A small audio captioner, trained from scratch: encoder arch quartznet.
Rows from block 2 of the audio encoder of a small audio captioner, named by matrix and row number. Rows with one number belong to one channel. Each number is 128 + 32 x the weight over its row's rms, rounded and kept within 0 to 255. All counts start at 0. Numbers have three digits each.
After each channel's rows are labels from the 100 clips, of 14976, where the channel reaches its highest value: "peak on" is the class under the peak; "strongest on" is what is common among them. Only what is clearly more common there than usual is listed. The data: synthesised sound scenes: up to three everyday sounds over a background.
# convs1: first pointwise conv (encoder.blocks.2.convs.1.weight, 128x128x1, standardized in use), inputs 0-63
# convs3: second pointwise conv (encoder.blocks.2.convs.3.weight, 128x128x1, standardized in use, transposed), outputs 0-63

convs1.118:203166125124124100180185166105125116078130111103164086140149129179159119152154157135071133139079065114111121110132163101128177118162176142107126119119098156132128090176136175096092179130078115
convs3.118:023164101117117164088066168109151120152154131098152164086101159121126124127110119151126121132164156210169207164153142162107126129097129197150146105143129143143140135055126133138133140175130097
peak on: laser zap
strongest on: laser zap; first sound: laser zap

convs1.45:131158150132097067114146142149136153106159135128122114073146020153136141156109134101147090128170171121128119106147152072101122119168129092143157137130158178089140079109153112142135110151083127
convs3.45:119135094090095149113151131161108136111137083145101100131035137117116119170148144127097071120118122112105129147094144195149051153146115141156120104162100137126208207120075188088146132123074118
peak on: door slam
strongest on: background: none; number of sounds: 1; door slam; first sound: door slam

convs1.98:128140142165055099108243105114110107161137088056115132138101134120167145144156142123122128173192141109188086155153101138121133104119155103121119120140143153080106105018141171161116142157064106
convs3.98:144123139132174140112197158151065138046113159136165119059138117103158115128093188109112083118134138119050151174123136123107150241105120119090153125110115094146135092213142098105167163140116127
peak on: laser zap
strongest on: laser zap; first sound: laser zap; background: none

convs1.24:108100104091101159152107110108119159140139136100149121078118148169185126167137115116131085088157159156086121124155124191149099099126104092079138111119136137138131118102175145106132186138155150
convs3.24:080199132129155076026138116094151146144143189123123102145159099084221138144083103165150150137120130121076138164120124063098117128149212142101114112051139138152123149132116145166138165161145083
peak on: laser zap
strongest on: background: none; laser zap

convs1.124:128140111159125116115148119133132144183127083129078117213148111159171102167124096163050084232091159111151123078072120132157130105124109131166130116116147140057100072148156166148055122114160110
convs3.124:134101105171155128136147129121151184123132197131104147171112107113073094158117088145075130112097123110135053136119118094095145166150121113110119178193130084063131208155106129140129131103106170
peak on: door slam
strongest on: background: none; door slam

convs1.26:133088092171137135105137165149150147213164139171143164036107113140127132167144119126132159108078114096099114165113134096143103081080111117136105177143124143099149101119105118153173147121126199
convs3.26:109171172165144086106115110117098144139111086101110192179176127138161149198189095125126190206101124124169142154127145071151193080163158115149119150093071106167144199103100087130149088109119107
peak on: laser zap
strongest on: background: none; laser zap

convs1.92:154164133156154106129072114128150187113115165109118137165145092075125156106090140072128093146134117093132123092117164108121169117137174101133137136116129164070155135160119140107111139129105113
convs3.92:107079140185135155143148061086123104097088082119102164120119152161132124118071139100177099144142174165145153157055126130170154108167135203104115092205050145135178092161139167147103117109102119
peak on: bird chirping
strongest on: background: none; bird chirping

convs1.113:094179115089133085154090112138156095136148155133181127086131151121162149100105083104163192159123132096184192193165144124125100109176151069140114094165066139148149131126102109115152125097095120
convs3.113:147113119066110125126175132103126088096126120123127141145103187099202118169086141114160135109116168170079152163118143131140106126137130139163173158115116119191148118115108092107149126114181103
peak on: laser zap
strongest on: background: none; laser zap; first sound: laser zap

convs1.127:174109136128115102138158091168169122156171154115084102121099114100130150195052088171169092163153145077108115112114091171161113079108099114108101153130121199172138115158111114091098130126118152
convs3.127:107104096168117204119163136131148133102127091193158097159136123108089138169118102156104098128106130118124152130142144130139135131174142117095125111148152121099189177135185108087168137122101111
peak on: door slam; drum roll
strongest on: background: none; door slam; first sound: door slam; drum roll

convs1.116:125119116136176110136125117129098088120145118132129127141086086133138169145124135066115166157114105129140071156123057099066159168209149129166106115113180088061117102140117122106168213089165045
convs3.116:100139133181118109130145130116084142083122102111163196120180137121117131115119129160188099122119107137144101117094116190044126175061132139110115122062126201128121136138141144118121081121120134
peak on: bird chirping
strongest on: bird chirping; first sound: bird chirping

convs1.48:117142117148113127158130118118080049135140063100101120135167179122149126116137131137088106098134172115165071099127156121122138143111129156132182105066186139149108096133125089218062137121155097
convs3.48:094109085121135141135118102099078114117115117161148065126072145104152114064106135094061087159131113162157151127121073153107112147071127144090181069145143151150182122129191099148119116110114101
peak on: glass breaking
strongest on: background: none; reverberation; number of sounds: 1; glass breaking

convs1.79:122158151138167123122255128159119114123150116156149170111120185168095109128130151118140136153083133137113124090101179124094184157117190104160070173128193176063137170094139122118175164132153097
convs3.79:163141179151099162127255146095126062116078138117092131070127148172116129131164150080109127137165187116123146127161119127123125114160159140063181094118078103160146125100133100162111110128149100
peak on: laser zap
strongest on: background: none; laser zap; mains hum

convs1.40:145117159139084129148183102152149156115103075168162156128252091154134075128162125095050117083145141117105152112120134144054123095127133142174177165125173110129145151145102108125127000151140139
convs3.40:067107147159133122116137146163089145076132185114127080133101107120138132155086179086154105103117104175178080105124173089131076149176147117074140121122181104135079159141119140057140230087166095
peak on: bird chirping
strongest on: background: none; bird chirping; first sound: bird chirping

convs1.13:126115117144173134074224090109141169119100153059163127130124162107127118091172107157068107149079160080164125090207125125102125123122109091141148148083122115147118093118153161086158135114112073
convs3.13:096123154143118148162215086088156156168086126104090106155113167146115113114110180127138125128105066054058209159206131197104138136056076069143141114134133172118154117077089049151115108090110139
peak on: door slam
strongest on: background: none; number of sounds: 1; door slam; first sound: door slam